{
  "dataset": "rendered made-up planets",
  "encoder_qk_norm": false,
  "encoder_parallel_block": false,
  "encoder_inner_norm": true,
  "encoder_expert_mlp_ratio": 0.25,
  "encoder_shared_expert": true,
  "lr": 0.00095
}
Rows from block 11 of the image encoder, named by matrix and row number. Each number is 50 + 15 x the weight over its row's rms, rounded and kept within 0 to 99. All counts start at 0. After the name is the row's rms in percent of the matrix's.
# proj: window attention output (encoder.blocks.11.attn.proj.weight, 256x256), inputs 0-63
proj.134 088:70 28 39 58 57 50 29 66 55 54 39 47 09 52 58 69 53 48 50 31 43 54 28 19 59 47 49 65 72 59 62 59 44 47 56 64 42 54 50 52 34 44 78 29 60 52 48 63 48 39 63 46 39 56 45 65 58 52 56 61 45 61 53 55
proj.135 085:09 46 57 37 31 40 53 60 52 65 49 31 67 58 52 32 43 34 48 78 47 52 64 42 64 65 50 42 29 57 54 47 36 45 70 68 26 81 34 53 45 55 39 36 70 51 38 57 44 22 43 63 46 63 54 53 57 47 44 65 70 37 39 47
proj.136 106:52 64 57 42 34 59 50 46 31 44 72 40 55 43 55 57 58 62 42 34 65 37 48 68 36 49 50 51 62 58 51 29 44 69 54 53 47 65 56 34 53 43 39 53 69 45 38 27 51 46 82 43 35 27 44 54 48 55 29 46 83 55 37 32
proj.137 101:10 43 34 55 45 47 50 79 57 72 43 76 61 37 29 53 66 39 49 36 72 48 48 55 58 54 68 54 16 59 72 35 43 42 20 39 34 27 62 79 22 28 73 62 76 71 69 42 49 64 53 20 41 54 44 71 57 62 49 49 36 39 47 59
proj.138 071:36 48 39 58 27 43 72 45 62 60 30 71 75 47 36 40 53 55 51 49 43 60 52 49 51 48 54 51 35 43 55 46 73 48 21 05 62 47 71 43 45 59 61 50 35 50 50 44 39 58 09 43 54 47 63 63 52 53 64 40 19 43 51 47
proj.139 096:75 36 36 51 56 57 39 49 55 41 45 38 55 65 53 65 40 55 40 32 43 52 58 41 50 36 53 59 57 55 47 52 47 41 46 50 39 56 45 50 37 59 39 40 53 64 30 63 50 38 61 74 51 49 46 46 35 36 54 58 46 59 64 62
proj.140 125:54 62 72 51 27 63 81 34 19 24 67 51 68 71 66 25 40 44 27 63 44 55 75 83 33 43 18 28 70 29 26 50 64 57 68 47 63 62 27 32 49 64 43 25 50 36 37 83 37 53 51 70 47 52 37 32 46 28 54 76 54 65 66 60
proj.141 109:52 46 22 41 85 32 23 44 66 74 50 57 32 41 18 89 73 42 69 35 48 52 21 36 56 62 76 62 20 73 88 47 47 38 44 55 48 43 64 53 46 45 57 56 58 54 62 33 54 43 56 34 48 41 55 62 57 63 35 43 70 48 32 51
proj.142 088:57 34 51 49 48 44 34 47 72 60 64 44 42 45 65 49 47 40 46 42 58 59 38 38 48 35 50 40 54 47 57 54 49 44 57 57 44 38 59 48 25 44 67 39 30 40 44 54 47 47 37 31 36 55 56 36 46 66 53 51 27 61 59 58
proj.143 097:44 51 53 47 60 52 60 35 57 34 47 63 60 58 39 53 41 75 48 63 51 53 55 43 60 75 62 45 55 55 46 65 84 53 30 28 71 42 66 48 45 60 70 40 17 28 40 63 18 42 45 42 66 49 48 30 50 63 76 63 01 67 61 59
proj.144 089:24 33 52 40 34 40 34 70 69 81 47 40 29 29 43 78 68 31 55 78 57 58 39 31 45 45 62 44 41 51 75 57 29 56 53 61 38 62 10 70 35 49 59 48 42 44 63 59 39 31 44 42 51 51 22 53 37 41 35 62 56 35 52 51
proj.145 087:49 58 43 36 60 42 32 60 59 56 40 37 50 42 58 67 53 65 44 59 48 50 54 33 61 54 62 60 56 47 50 46 48 65 44 41 49 61 44 54 61 54 42 40 61 78 32 39 50 35 62 46 60 52 36 48 57 45 38 43 67 52 47 50
proj.146 090:51 42 30 61 64 46 33 57 59 66 14 77 19 55 41 60 72 59 68 27 28 48 38 37 57 60 61 67 47 53 59 66 40 32 75 61 42 53 51 66 44 52 68 52 53 57 79 64 63 66 42 52 42 66 73 66 55 34 61 58 50 38 49 69
proj.147 096:57 39 63 71 51 67 71 53 26 40 51 63 78 69 61 21 28 59 38 49 30 58 79 50 61 47 70 60 54 15 29 73 62 51 32 36 74 24 63 21 67 64 54 69 13 43 56 54 50 66 26 57 66 44 65 35 56 39 71 48 38 54 68 42
proj.148 115:31 15 36 41 59 47 35 57 77 60 39 35 40 38 34 81 58 57 64 50 63 57 56 25 60 49 72 59 45 59 72 58 37 43 56 68 51 39 73 45 35 32 59 56 58 50 61 31 56 57 76 28 31 54 53 47 41 59 50 44 50 51 54 57
proj.149 099:67 66 52 33 48 37 40 43 41 46 32 65 30 30 53 48 53 57 52 46 38 56 31 54 39 68 51 47 74 55 61 35 63 45 60 48 62 65 29 53 59 72 45 46 46 62 23 56 42 54 43 69 50 53 47 47 53 39 50 61 48 56 59 51
proj.150 072:17 28 54 53 39 60 82 66 43 56 51 58 91 71 33 32 41 51 44 63 41 65 78 69 69 39 30 45 44 32 33 62 39 36 53 28 58 48 32 63 58 62 56 63 41 59 62 70 54 51 45 50 57 67 69 48 44 39 53 55 46 40 61 62
proj.151 089:70 37 52 58 49 66 52 53 63 37 41 61 26 66 61 55 34 60 40 39 42 52 53 24 38 55 39 51 77 62 49 55 40 42 75 54 45 68 48 53 66 45 58 39 45 62 58 44 57 43 34 67 43 57 55 51 53 28 62 57 63 40 51 66
proj.152 128:55 74 65 46 33 61 64 34 13 12 70 61 53 68 65 30 41 46 36 47 64 42 66 79 29 42 25 18 62 50 36 34 50 48 63 60 48 67 28 23 61 65 34 32 52 55 51 66 59 37 56 76 36 46 53 50 43 25 27 62 68 55 50 50
proj.153 107:80 47 39 40 59 53 27 35 42 48 74 42 19 54 67 74 45 64 41 46 48 43 35 40 26 42 44 45 77 56 45 35 51 83 78 77 44 39 55 32 39 33 66 20 34 24 54 26 60 54 66 46 15 21 37 64 69 45 24 60 66 51 27 24
proj.154 100:75 46 34 66 68 50 32 43 77 64 31 63 25 40 57 71 58 78 65 29 33 29 19 32 39 57 70 63 61 61 66 63 48 54 56 73 48 37 80 43 37 25 79 45 64 62 69 46 76 68 56 30 23 50 48 61 56 59 38 50 53 52 47 49
proj.155 088:57 65 52 60 41 43 51 46 40 42 59 56 59 74 58 63 58 52 49 47 56 47 44 55 28 58 36 49 43 57 45 43 46 49 30 58 44 39 74 41 33 11 46 51 53 33 73 31 55 60 28 21 51 56 46 65 52 52 41 37 37 34 36 42
proj.156 119:61 44 76 54 10 74 65 58 04 30 86 41 61 69 78 14 26 36 26 75 51 55 58 71 40 21 13 18 67 30 25 45 36 61 70 68 25 77 20 44 59 49 46 07 77 55 50 58 58 49 62 74 20 47 36 61 61 21 16 72 92 51 50 50
proj.157 113:47 59 63 45 34 52 55 60 38 53 61 57 65 57 58 25 30 39 38 64 52 40 76 55 48 51 46 46 54 36 25 45 62 55 45 23 62 70 30 48 62 87 44 46 27 54 29 75 40 43 41 83 55 34 39 52 50 27 59 58 43 48 71 47
proj.158 106:50 60 70 48 28 62 60 66 10 37 68 47 62 51 66 19 25 27 21 76 56 51 80 62 57 36 41 38 47 45 31 57 70 43 51 35 65 71 16 59 71 84 35 52 37 66 28 74 33 27 65 79 72 53 34 39 35 22 63 70 43 56 79 61
proj.159 080:57 33 43 37 42 40 34 60 76 70 57 54 46 35 39 62 43 44 57 60 39 50 42 42 58 34 57 62 34 46 77 60 44 28 32 64 44 43 85 68 34 28 61 67 45 39 88 08 42 65 35 30 33 59 60 50 51 73 45 26 55 26 25 60
proj.160 127:55 52 73 53 25 64 72 44 35 46 73 45 73 68 57 33 38 42 37 61 61 54 76 68 47 30 31 38 55 40 41 44 51 52 61 50 48 71 34 55 60 66 41 30 64 54 47 51 68 45 61 68 23 59 48 63 37 27 36 59 71 48 59 56
proj.161 104:27 35 56 39 58 44 42 73 46 67 58 50 56 43 21 52 53 43 40 60 59 63 31 46 71 56 74 46 15 59 69 52 83 74 27 28 84 54 51 34 50 66 44 58 10 25 18 56 17 40 54 44 85 46 17 16 46 53 70 47 22 73 61 37
proj.162 075:31 42 58 42 28 60 72 78 34 51 63 21 79 55 43 41 40 25 33 80 64 82 72 64 57 43 33 29 22 33 49 32 33 34 62 89 35 65 35 60 58 68 39 56 75 56 63 41 71 30 74 37 50 55 54 72 44 34 37 56 81 42 50 49
proj.163 074:70 45 42 49 56 38 42 23 51 53 54 46 40 55 69 65 61 42 52 33 46 51 45 34 47 56 62 34 60 59 50 47 64 45 28 38 71 44 59 23 63 56 57 47 28 56 33 44 37 43 44 40 69 58 52 58 43 49 59 48 36 58 68 41
proj.164 113:53 47 62 55 57 41 50 61 37 66 47 52 44 48 54 56 48 47 49 46 51 45 51 59 69 52 62 50 51 34 52 65 62 60 40 37 57 42 62 48 41 51 49 71 39 32 43 57 32 50 37 30 71 46 43 48 50 62 57 49 41 51 57 36
proj.165 131:49 47 28 56 65 47 35 65 68 55 34 72 50 32 35 62 64 63 58 46 44 48 41 42 67 73 74 80 43 59 56 49 72 48 27 24 78 32 56 61 51 63 65 83 22 51 45 56 35 50 19 39 85 52 40 39 45 56 70 41 05 52 58 54
proj.166 100:71 41 62 48 44 55 66 52 33 39 56 47 48 47 69 46 29 47 37 52 49 44 48 52 45 38 37 46 58 42 32 39 35 45 77 48 32 75 28 71 74 50 60 52 97 74 49 41 59 42 55 81 20 53 59 68 57 42 15 45 85 53 49 62
proj.167 112:23 54 65 33 29 40 65 74 41 51 61 54 40 58 50 27 43 38 54 57 54 60 66 63 34 44 49 48 27 62 44 49 63 44 30 23 70 50 45 67 38 66 43 71 31 48 54 76 32 40 46 52 86 52 51 36 45 62 75 50 29 60 64 58
proj.168 086:49 66 58 30 25 58 54 35 36 45 62 50 67 64 66 36 20 49 41 71 60 55 77 61 31 44 45 27 35 38 29 34 76 73 39 32 77 55 38 49 65 83 21 55 44 62 16 70 55 36 71 83 71 46 55 20 36 30 47 67 66 63 65 55
proj.169 103:23 46 63 58 49 56 63 59 29 38 54 33 61 59 47 13 53 45 48 77 67 57 44 67 59 53 62 43 39 23 46 53 50 82 59 51 54 66 46 66 44 29 57 32 64 41 45 56 51 40 92 66 32 15 21 49 62 64 30 64 84 55 43 24
proj.170 088:08 32 38 46 72 31 33 61 67 88 31 43 41 25 24 59 65 55 65 57 56 48 39 39 61 51 79 65 04 47 71 58 23 48 56 62 35 63 45 72 44 31 65 61 80 62 63 32 61 36 72 41 37 49 46 72 42 51 26 55 84 37 37 58
proj.171 088:61 59 65 59 34 73 78 36 16 32 60 35 74 48 58 24 42 58 52 52 47 55 67 69 57 59 37 46 51 41 32 56 62 32 48 38 60 48 33 63 61 79 46 43 56 57 44 81 36 33 43 47 71 72 65 50 49 35 73 52 26 51 55 65
proj.172 093:33 61 60 48 41 50 65 47 56 51 42 67 78 59 47 35 48 50 44 75 55 46 74 66 57 71 55 58 58 44 33 61 66 40 32 24 53 41 54 71 40 58 59 83 43 46 50 73 31 55 34 56 74 54 46 48 40 56 77 42 11 50 58 69
proj.173 098:43 78 60 35 35 50 69 46 29 38 64 70 66 45 37 33 39 43 46 79 66 48 80 71 46 46 49 37 62 33 17 54 64 54 36 25 72 35 59 39 68 62 35 80 33 37 39 63 34 54 57 44 61 37 51 50 36 44 61 28 39 60 47 37
proj.174 097:28 33 33 26 76 26 34 71 60 62 41 30 08 43 38 59 56 62 63 53 41 62 35 34 75 73 83 49 50 47 71 59 51 40 70 56 55 39 27 39 50 48 33 51 54 29 50 60 56 48 65 46 31 60 58 34 49 53 50 45 50 44 49 38
proj.175 123:11 27 61 43 23 46 77 66 44 73 63 39 68 38 52 13 47 29 45 73 73 64 49 68 58 23 48 29 19 38 65 66 57 46 40 44 64 49 33 54 67 74 31 60 34 59 24 46 54 41 53 57 65 37 52 21 41 41 49 48 48 58 53 47
proj.176 101:37 49 56 44 36 45 49 72 39 62 57 46 54 45 49 27 52 31 56 52 53 65 32 57 54 47 65 50 33 37 49 53 62 52 37 32 58 39 62 66 35 64 33 67 49 47 32 47 35 31 45 57 61 46 37 40 50 53 54 38 52 52 54 43
proj.177 098:60 42 55 56 48 69 39 24 66 28 36 66 48 60 71 63 18 77 34 58 45 51 74 45 47 49 25 35 82 59 35 65 53 68 59 53 55 45 53 32 46 35 64 34 40 42 61 55 50 66 33 62 37 35 50 49 45 34 43 58 42 54 45 50
proj.178 093:56 69 63 43 22 63 51 59 23 43 76 52 65 54 60 36 52 32 42 57 61 51 55 65 48 42 28 35 42 59 45 42 61 55 55 48 60 61 26 49 56 87 25 53 44 72 23 66 39 28 70 80 40 48 48 27 40 40 40 46 80 44 54 44
proj.179 104:54 54 43 64 64 57 41 44 38 41 43 37 36 58 61 65 51 57 54 40 44 40 50 45 47 57 41 41 63 58 51 62 48 51 44 64 43 28 83 45 44 21 57 60 44 33 75 31 62 63 59 30 46 48 56 57 52 65 27 42 56 50 25 38
proj.180 093:77 44 43 60 61 53 28 59 59 46 60 39 32 37 69 72 51 60 45 27 51 56 03 55 43 37 34 63 49 57 55 44 54 69 50 52 48 46 64 38 51 25 59 33 57 38 60 33 54 57 55 34 52 27 41 39 67 61 40 52 51 63 47 37
proj.181 103:63 49 41 47 69 49 27 49 68 62 37 49 30 56 55 66 60 52 56 44 44 57 45 24 51 55 41 63 68 69 54 50 52 52 37 44 55 34 59 25 56 55 25 70 38 54 45 57 71 62 23 53 62 36 44 48 53 50 64 25 32 58 63 44
proj.182 101:28 42 47 36 41 45 47 51 88 74 43 59 42 33 45 53 62 46 61 60 46 48 52 36 61 35 52 55 37 55 63 58 60 63 50 34 69 35 52 42 39 53 44 49 37 57 27 54 23 48 45 55 55 39 37 40 47 33 67 47 36 54 54 54
proj.183 110:93 55 69 57 45 64 65 32 07 29 72 61 46 58 81 33 30 55 27 41 38 34 55 56 32 43 33 50 74 38 28 49 65 52 60 34 59 61 35 26 56 78 51 45 40 45 43 55 44 44 34 56 62 59 44 51 56 40 56 55 40 69 59 48
proj.184 117:49 50 50 45 51 52 39 61 55 57 49 45 42 43 70 45 32 52 51 56 55 39 58 41 43 47 64 51 55 41 46 55 29 45 47 61 33 64 47 54 57 42 63 53 70 70 54 37 73 40 56 47 37 50 53 76 56 40 26 56 68 34 35 52
proj.185 071:78 44 45 49 57 47 29 13 68 48 44 62 50 40 67 78 49 58 32 15 32 45 45 40 26 41 47 66 68 66 35 36 26 55 76 60 04 70 53 37 35 23 43 10 66 50 79 59 54 54 43 50 22 51 42 70 68 32 28 69 86 38 49 44
proj.186 078:57 49 20 55 76 18 48 30 56 45 37 46 50 45 21 64 70 64 63 32 46 55 39 54 65 66 71 60 46 54 51 43 50 40 45 49 52 38 68 63 46 47 51 63 48 44 78 44 48 53 48 35 60 65 66 63 57 75 53 39 48 49 38 54
proj.187 095:50 64 65 50 49 64 64 29 20 27 74 45 71 53 47 27 45 60 40 64 31 45 65 83 29 53 21 41 59 30 33 47 52 57 78 86 36 51 53 30 45 43 43 19 67 29 52 34 62 62 57 62 13 41 48 50 57 71 28 53 68 60 41 35
proj.188 084:53 58 64 45 22 46 55 69 29 22 70 29 38 64 83 34 20 38 24 54 43 51 51 49 34 37 17 32 65 45 44 45 51 43 68 68 34 85 19 69 56 66 48 14 88 77 42 65 38 15 63 74 30 58 43 63 52 21 29 66 81 41 56 59
proj.189 085:37 38 55 59 53 38 58 42 70 43 59 52 52 48 44 40 53 68 52 46 51 51 52 62 53 35 47 35 39 52 56 72 37 42 37 52 61 14 72 44 46 30 75 57 38 29 59 44 55 55 41 41 47 52 66 47 32 73 64 40 28 46 37 52
proj.190 084:82 74 42 65 51 63 46 54 47 37 58 63 28 70 87 66 32 45 42 51 26 40 50 31 34 30 18 54 79 66 35 57 32 33 61 67 24 53 49 46 63 29 52 67 47 45 68 42 72 70 31 59 45 66 74 56 59 49 45 50 69 39 39 65
proj.191 095:12 37 36 51 64 36 42 72 65 83 33 33 58 34 20 40 63 47 78 62 57 55 44 62 84 65 87 50 12 22 74 66 28 29 50 52 27 63 46 87 34 54 67 54 60 55 53 58 58 47 45 40 44 72 52 61 43 29 51 60 55 33 45 63
proj.192 110:36 43 40 40 45 27 31 40 55 53 74 46 53 32 28 56 83 32 54 65 77 53 19 57 34 39 38 45 17 71 85 29 46 61 50 77 52 25 66 69 40 49 30 50 54 27 52 33 38 40 64 25 51 45 35 37 45 67 60 51 49 44 49 46
proj.193 123:56 38 34 68 71 52 45 44 65 56 18 56 57 45 34 63 62 79 66 38 36 41 52 37 72 71 75 80 57 50 46 62 27 34 59 68 35 42 63 69 38 28 77 66 73 42 73 55 54 74 41 25 52 64 68 66 66 63 53 53 30 27 31 54
proj.194 091:41 45 41 43 63 47 63 61 57 44 48 47 61 59 35 52 55 45 61 41 65 67 56 47 63 65 62 52 19 44 53 63 73 63 29 32 57 39 69 52 54 61 54 70 25 37 45 37 50 45 43 28 58 36 39 43 55 84 44 26 41 59 43 32
proj.195 098:77 64 53 58 62 49 39 36 41 36 42 58 14 55 56 63 54 53 43 31 42 44 43 40 37 46 41 56 72 65 52 58 34 36 76 71 16 54 40 35 69 41 50 32 63 56 82 38 71 50 45 47 29 58 69 75 53 45 31 59 81 38 41 43
proj.196 110:44 71 80 43 22 53 91 46 27 44 65 62 76 57 60 22 29 28 42 66 53 54 59 71 37 43 22 24 30 45 35 39 68 55 40 28 44 78 31 69 54 67 28 43 33 54 37 64 33 42 46 54 61 55 45 55 46 27 62 45 39 47 58 60
proj.197 102:30 31 35 60 69 43 45 53 79 61 22 65 45 37 37 57 62 66 77 57 34 54 35 31 60 69 76 64 40 43 61 82 50 51 25 40 62 26 99 53 30 31 93 54 48 32 65 55 52 62 44 14 58 52 49 53 51 76 82 42 11 44 48 54
proj.198 092:59 56 59 30 18 66 48 33 25 23 61 45 49 73 82 39 16 38 37 75 58 36 70 55 36 29 30 21 81 31 37 47 56 49 32 38 62 53 41 36 63 55 24 60 50 61 52 54 69 51 63 77 45 53 45 45 48 30 44 52 64 54 56 64
proj.199 127:44 39 57 54 42 70 51 71 44 43 70 30 47 58 64 31 35 25 37 71 58 67 59 46 55 27 39 44 47 44 44 47 41 59 75 74 50 61 36 56 58 45 42 33 83 63 55 41 62 43 63 55 16 39 48 50 46 40 25 50 84 52 52 37
proj.200 098:34 33 42 50 65 46 54 79 64 75 33 52 43 30 27 53 61 50 69 45 64 67 37 46 79 52 85 72 09 38 62 65 67 40 25 16 55 31 66 77 32 46 52 74 22 38 52 49 34 50 31 21 79 64 48 50 55 61 79 38 12 32 37 56
proj.201 092:48 53 45 34 71 31 43 41 63 67 36 50 37 52 47 62 43 55 59 48 38 54 32 38 43 52 41 62 38 67 49 61 57 33 25 48 45 35 62 69 25 56 66 68 38 48 58 56 26 51 46 15 64 64 61 49 37 48 67 61 27 32 52 61
proj.202 112:38 38 29 44 80 24 33 49 76 74 50 30 43 31 33 77 60 49 50 39 46 38 25 31 57 69 65 64 31 48 67 47 68 42 45 51 66 39 57 46 39 59 68 36 26 43 48 37 32 45 49 39 59 56 53 35 43 56 67 48 34 60 43 50
proj.203 110:08 52 43 42 48 25 48 60 80 76 50 44 54 30 39 53 67 35 58 64 68 59 51 52 74 54 70 49 29 42 64 60 67 65 35 42 50 39 64 68 29 58 61 57 32 34 43 62 13 55 44 28 71 47 43 39 49 75 76 46 24 52 47 48
proj.204 093:50 40 25 39 72 34 28 47 63 60 46 62 10 55 47 83 56 54 72 42 42 54 39 12 51 66 57 57 54 68 74 58 10 30 74 82 32 52 48 87 29 39 81 57 82 60 84 59 66 41 60 32 42 75 74 87 49 56 45 64 47 20 32 69
proj.205 097:28 69 55 46 44 39 57 60 38 61 52 52 64 36 47 41 65 30 54 64 60 45 63 58 52 52 61 56 40 57 54 28 55 36 54 41 49 66 27 62 65 74 29 68 54 59 40 67 48 31 51 57 82 68 56 42 44 31 74 53 64 38 69 64
proj.206 098:62 54 56 62 42 64 80 39 37 26 51 67 42 67 70 37 45 37 45 38 34 47 53 50 37 42 38 56 63 68 38 62 66 43 57 28 56 52 51 49 51 48 50 56 51 43 64 72 44 50 26 57 57 51 63 50 62 60 59 41 30 38 47 57
proj.207 070:89 44 47 67 53 80 28 67 49 26 53 34 36 46 73 67 33 41 43 41 52 55 59 23 43 32 33 66 69 59 44 52 44 58 67 64 38 66 47 42 49 51 45 49 51 85 51 65 62 56 53 70 36 52 52 50 66 46 30 66 64 54 58 59
proj.208 102:60 38 27 57 70 33 31 26 60 62 44 41 46 49 23 61 67 59 63 41 43 56 36 46 47 58 61 50 31 49 64 47 32 45 75 70 29 62 40 72 46 45 66 41 63 47 85 43 57 47 41 45 30 74 82 68 54 60 40 59 75 30 47 49
proj.209 102:62 36 66 56 22 67 66 61 38 22 65 36 61 65 64 14 27 45 28 69 50 66 61 65 58 28 26 43 72 27 18 55 64 81 52 46 54 57 25 36 61 58 29 47 46 44 31 79 47 50 55 87 42 38 27 36 41 33 44 56 62 67 79 46
proj.210 096:47 63 49 60 54 33 51 46 30 56 53 36 69 43 47 36 65 51 63 51 49 56 41 53 54 49 66 59 42 42 54 54 19 27 74 82 23 74 47 69 56 42 47 48 95 63 65 32 69 44 58 49 22 48 73 79 60 52 34 53 77 37 37 45
proj.211 095:38 47 55 46 42 59 66 57 47 30 50 58 47 54 59 41 34 44 45 52 56 58 63 50 45 39 43 38 58 50 38 41 45 54 63 47 34 67 26 70 70 59 49 31 44 54 42 68 48 50 54 70 47 39 45 50 49 36 42 65 64 39 52 47
proj.212 084:43 54 43 28 36 47 48 48 66 54 61 35 68 24 41 59 50 36 50 61 73 59 43 56 54 43 42 40 48 43 65 28 35 49 62 57 49 56 38 48 28 45 47 29 69 46 16 47 20 17 82 40 34 49 35 43 40 38 41 58 61 70 52 45
proj.213 094:19 44 38 46 57 44 51 64 60 68 42 35 54 43 45 47 47 26 50 55 54 69 45 41 66 56 59 58 52 40 61 55 26 52 64 63 35 62 24 71 55 46 55 57 92 76 44 64 61 42 68 68 36 48 53 62 51 52 52 47 84 43 47 64
proj.214 079:45 62 65 74 72 49 67 38 40 35 44 69 69 62 42 42 50 63 43 62 43 53 78 84 60 62 33 75 46 44 22 53 41 32 46 32 28 62 57 47 56 37 69 58 69 63 68 59 73 53 32 41 42 53 59 57 68 56 45 48 57 35 35 57
proj.215 088:66 31 35 40 52 63 34 44 56 39 59 28 28 63 77 57 30 46 43 42 27 49 37 22 30 52 35 41 78 62 48 50 27 70 89 75 41 65 39 42 50 35 47 03 63 41 54 35 66 39 64 52 18 38 46 64 64 37 21 73 80 57 56 28
proj.216 086:69 58 35 47 50 56 35 58 41 51 49 24 39 58 58 49 48 46 40 43 55 53 46 42 60 45 54 53 62 41 47 40 53 44 59 35 50 62 21 69 73 78 32 55 32 49 38 50 50 39 38 54 56 47 59 42 35 35 58 51 68 42 40 58
proj.217 125:62 55 45 62 59 43 52 35 47 53 41 65 53 53 40 57 60 66 61 30 40 41 35 57 46 55 54 63 43 60 47 58 30 44 54 65 26 40 61 37 37 34 47 51 66 44 61 40 51 60 15 25 43 54 57 67 65 60 52 46 51 35 36 54
proj.218 093:49 41 42 34 43 59 47 52 46 37 69 32 12 60 81 59 37 45 36 59 41 45 46 38 34 39 42 29 85 45 54 38 62 53 60 55 57 66 39 24 48 58 37 28 32 37 38 58 32 46 50 63 42 41 38 43 61 40 34 54 61 70 62 47
proj.219 089:72 64 70 51 24 69 70 41 13 24 73 56 81 71 63 15 22 45 20 56 59 46 47 71 45 26 35 33 56 41 34 50 55 53 71 51 44 77 28 54 67 67 59 32 50 50 35 54 55 49 68 65 37 56 46 60 53 24 45 76 57 52 60 43
proj.220 119:51 46 53 26 27 55 41 48 49 43 68 42 33 41 73 56 34 40 36 67 53 45 48 42 27 38 25 19 61 64 58 31 41 51 65 60 28 72 41 47 47 41 52 24 72 49 53 44 57 40 64 71 31 60 51 59 56 37 29 71 80 60 43 59
proj.221 094:55 47 35 50 48 52 40 61 34 69 43 45 34 52 55 51 38 47 56 47 41 63 51 38 47 40 75 60 49 19 50 72 75 49 32 25 56 39 54 21 52 73 43 55 00 43 45 59 48 70 28 44 76 45 61 31 38 50 75 57 21 66 62 45
proj.222 085:57 55 44 58 62 54 38 45 52 52 33 36 41 44 65 53 42 46 63 45 39 38 49 36 45 51 49 47 54 42 44 49 17 46 73 61 31 76 31 78 43 45 53 54 83 70 73 40 66 47 49 32 27 68 63 86 37 64 42 63 75 31 48 56
proj.223 100:67 63 38 55 61 43 29 46 61 49 26 64 24 62 70 72 45 62 58 35 27 44 40 47 38 55 49 69 76 62 33 52 41 33 61 61 29 49 57 53 31 22 66 62 55 52 88 49 70 66 15 36 52 72 65 79 57 42 57 53 37 34 51 66
proj.224 115:34 62 65 38 41 55 57 55 41 54 69 34 43 52 67 52 47 37 41 49 65 41 58 47 31 28 51 30 46 54 52 35 38 59 52 57 48 51 49 42 53 54 45 22 68 63 39 43 65 52 70 63 24 46 33 56 47 39 20 65 76 70 44 43
proj.225 112:46 43 44 77 56 38 54 54 63 55 44 45 39 35 26 58 62 45 59 36 38 63 18 49 46 51 54 51 37 72 79 60 31 38 60 74 28 26 71 56 30 29 59 36 60 36 76 33 47 54 43 13 33 71 69 60 55 71 58 48 39 36 31 57
proj.226 106:42 47 63 41 55 52 42 47 49 54 42 51 65 37 47 52 49 58 47 55 69 56 55 60 52 50 55 46 41 51 41 27 57 57 49 51 66 60 30 61 65 47 23 51 66 66 38 49 56 21 99 75 46 39 47 48 31 42 28 52 78 53 56 51
proj.227 090:45 43 41 50 62 55 60 45 49 45 46 32 78 45 26 45 71 57 53 49 69 70 48 60 71 55 58 65 24 27 50 74 89 52 12 23 76 34 82 54 66 66 61 65 15 41 45 48 40 53 49 26 83 46 51 30 41 69 87 47 00 54 64 46
proj.228 081:57 47 56 19 34 53 40 72 52 55 56 31 24 45 49 67 38 31 18 65 52 34 40 27 28 33 41 33 75 65 51 50 90 79 35 16 80 41 46 32 70 69 59 47 00 53 10 42 20 59 80 59 61 23 02 20 42 32 63 39 30 74 61 40
proj.229 122:53 46 66 46 28 50 63 65 20 32 67 46 54 49 54 29 45 44 41 55 64 46 61 61 47 29 32 46 50 51 51 33 63 55 42 30 57 60 30 58 52 79 25 50 42 55 34 63 41 44 60 82 60 52 38 37 39 39 54 50 52 56 58 57
proj.230 091:60 51 51 61 38 63 38 27 40 31 67 27 52 57 71 41 48 48 41 52 46 51 66 63 47 43 31 38 54 28 36 60 45 59 61 73 52 44 55 43 41 44 46 51 65 39 59 43 59 56 56 51 34 50 55 49 50 60 39 43 78 56 58 40
proj.231 081:44 48 70 64 42 67 76 54 25 24 74 55 99 56 34 26 49 41 42 68 59 70 74 67 51 51 35 37 23 40 30 57 65 43 39 52 60 53 58 55 48 41 50 69 40 23 28 41 42 52 42 56 70 40 34 30 51 61 55 53 43 53 45 54
proj.232 081:63 43 48 42 38 59 49 67 41 39 71 35 37 34 66 47 48 52 37 49 49 42 36 49 26 49 43 53 65 66 52 35 73 60 13 43 73 41 63 20 81 75 30 48 20 51 11 25 40 48 58 50 78 30 26 30 36 41 44 51 30 80 59 43
proj.233 082:54 49 47 46 47 33 50 45 62 68 51 85 44 25 47 42 61 64 58 65 38 34 22 62 38 58 54 60 32 51 59 55 66 64 36 28 49 43 79 30 43 47 77 50 26 49 39 52 42 79 20 51 66 54 46 38 70 53 69 48 16 67 51 52
proj.234 110:68 48 53 64 39 65 49 43 39 31 57 59 56 66 56 54 40 48 35 53 67 51 67 55 42 34 33 53 66 45 36 57 20 35 65 87 41 42 57 59 50 42 43 44 79 68 68 37 67 51 62 65 27 55 55 80 44 42 33 49 85 32 38 48
proj.235 110:52 42 48 54 67 61 58 56 65 51 46 44 36 58 52 50 62 47 53 43 56 47 25 59 48 37 55 56 44 61 57 48 53 62 69 69 45 61 41 50 43 54 47 23 48 39 43 38 61 39 70 52 35 39 43 59 58 28 40 63 68 48 49 39
proj.236 127:23 53 35 58 76 24 40 57 70 95 28 63 43 25 00 62 81 58 78 48 56 63 36 49 69 64 96 64 20 44 81 68 48 65 40 42 44 27 76 47 42 38 68 77 40 50 67 32 50 81 21 19 60 28 40 57 69 79 44 28 50 33 42 40
proj.237 117:51 44 69 34 17 63 64 59 24 36 79 27 75 54 62 19 35 33 26 72 67 61 65 59 49 28 28 26 51 31 40 38 74 63 49 49 75 65 37 34 48 68 15 39 63 48 19 53 37 33 64 71 46 40 49 21 37 39 40 57 64 75 61 48
proj.238 083:08 49 57 56 62 50 77 59 49 66 29 40 89 42 16 29 58 61 60 52 57 69 80 87 84 59 58 71 22 31 62 65 37 30 40 39 48 50 27 68 46 59 45 76 63 50 50 72 45 37 53 56 70 51 51 43 41 58 47 48 42 49 54 70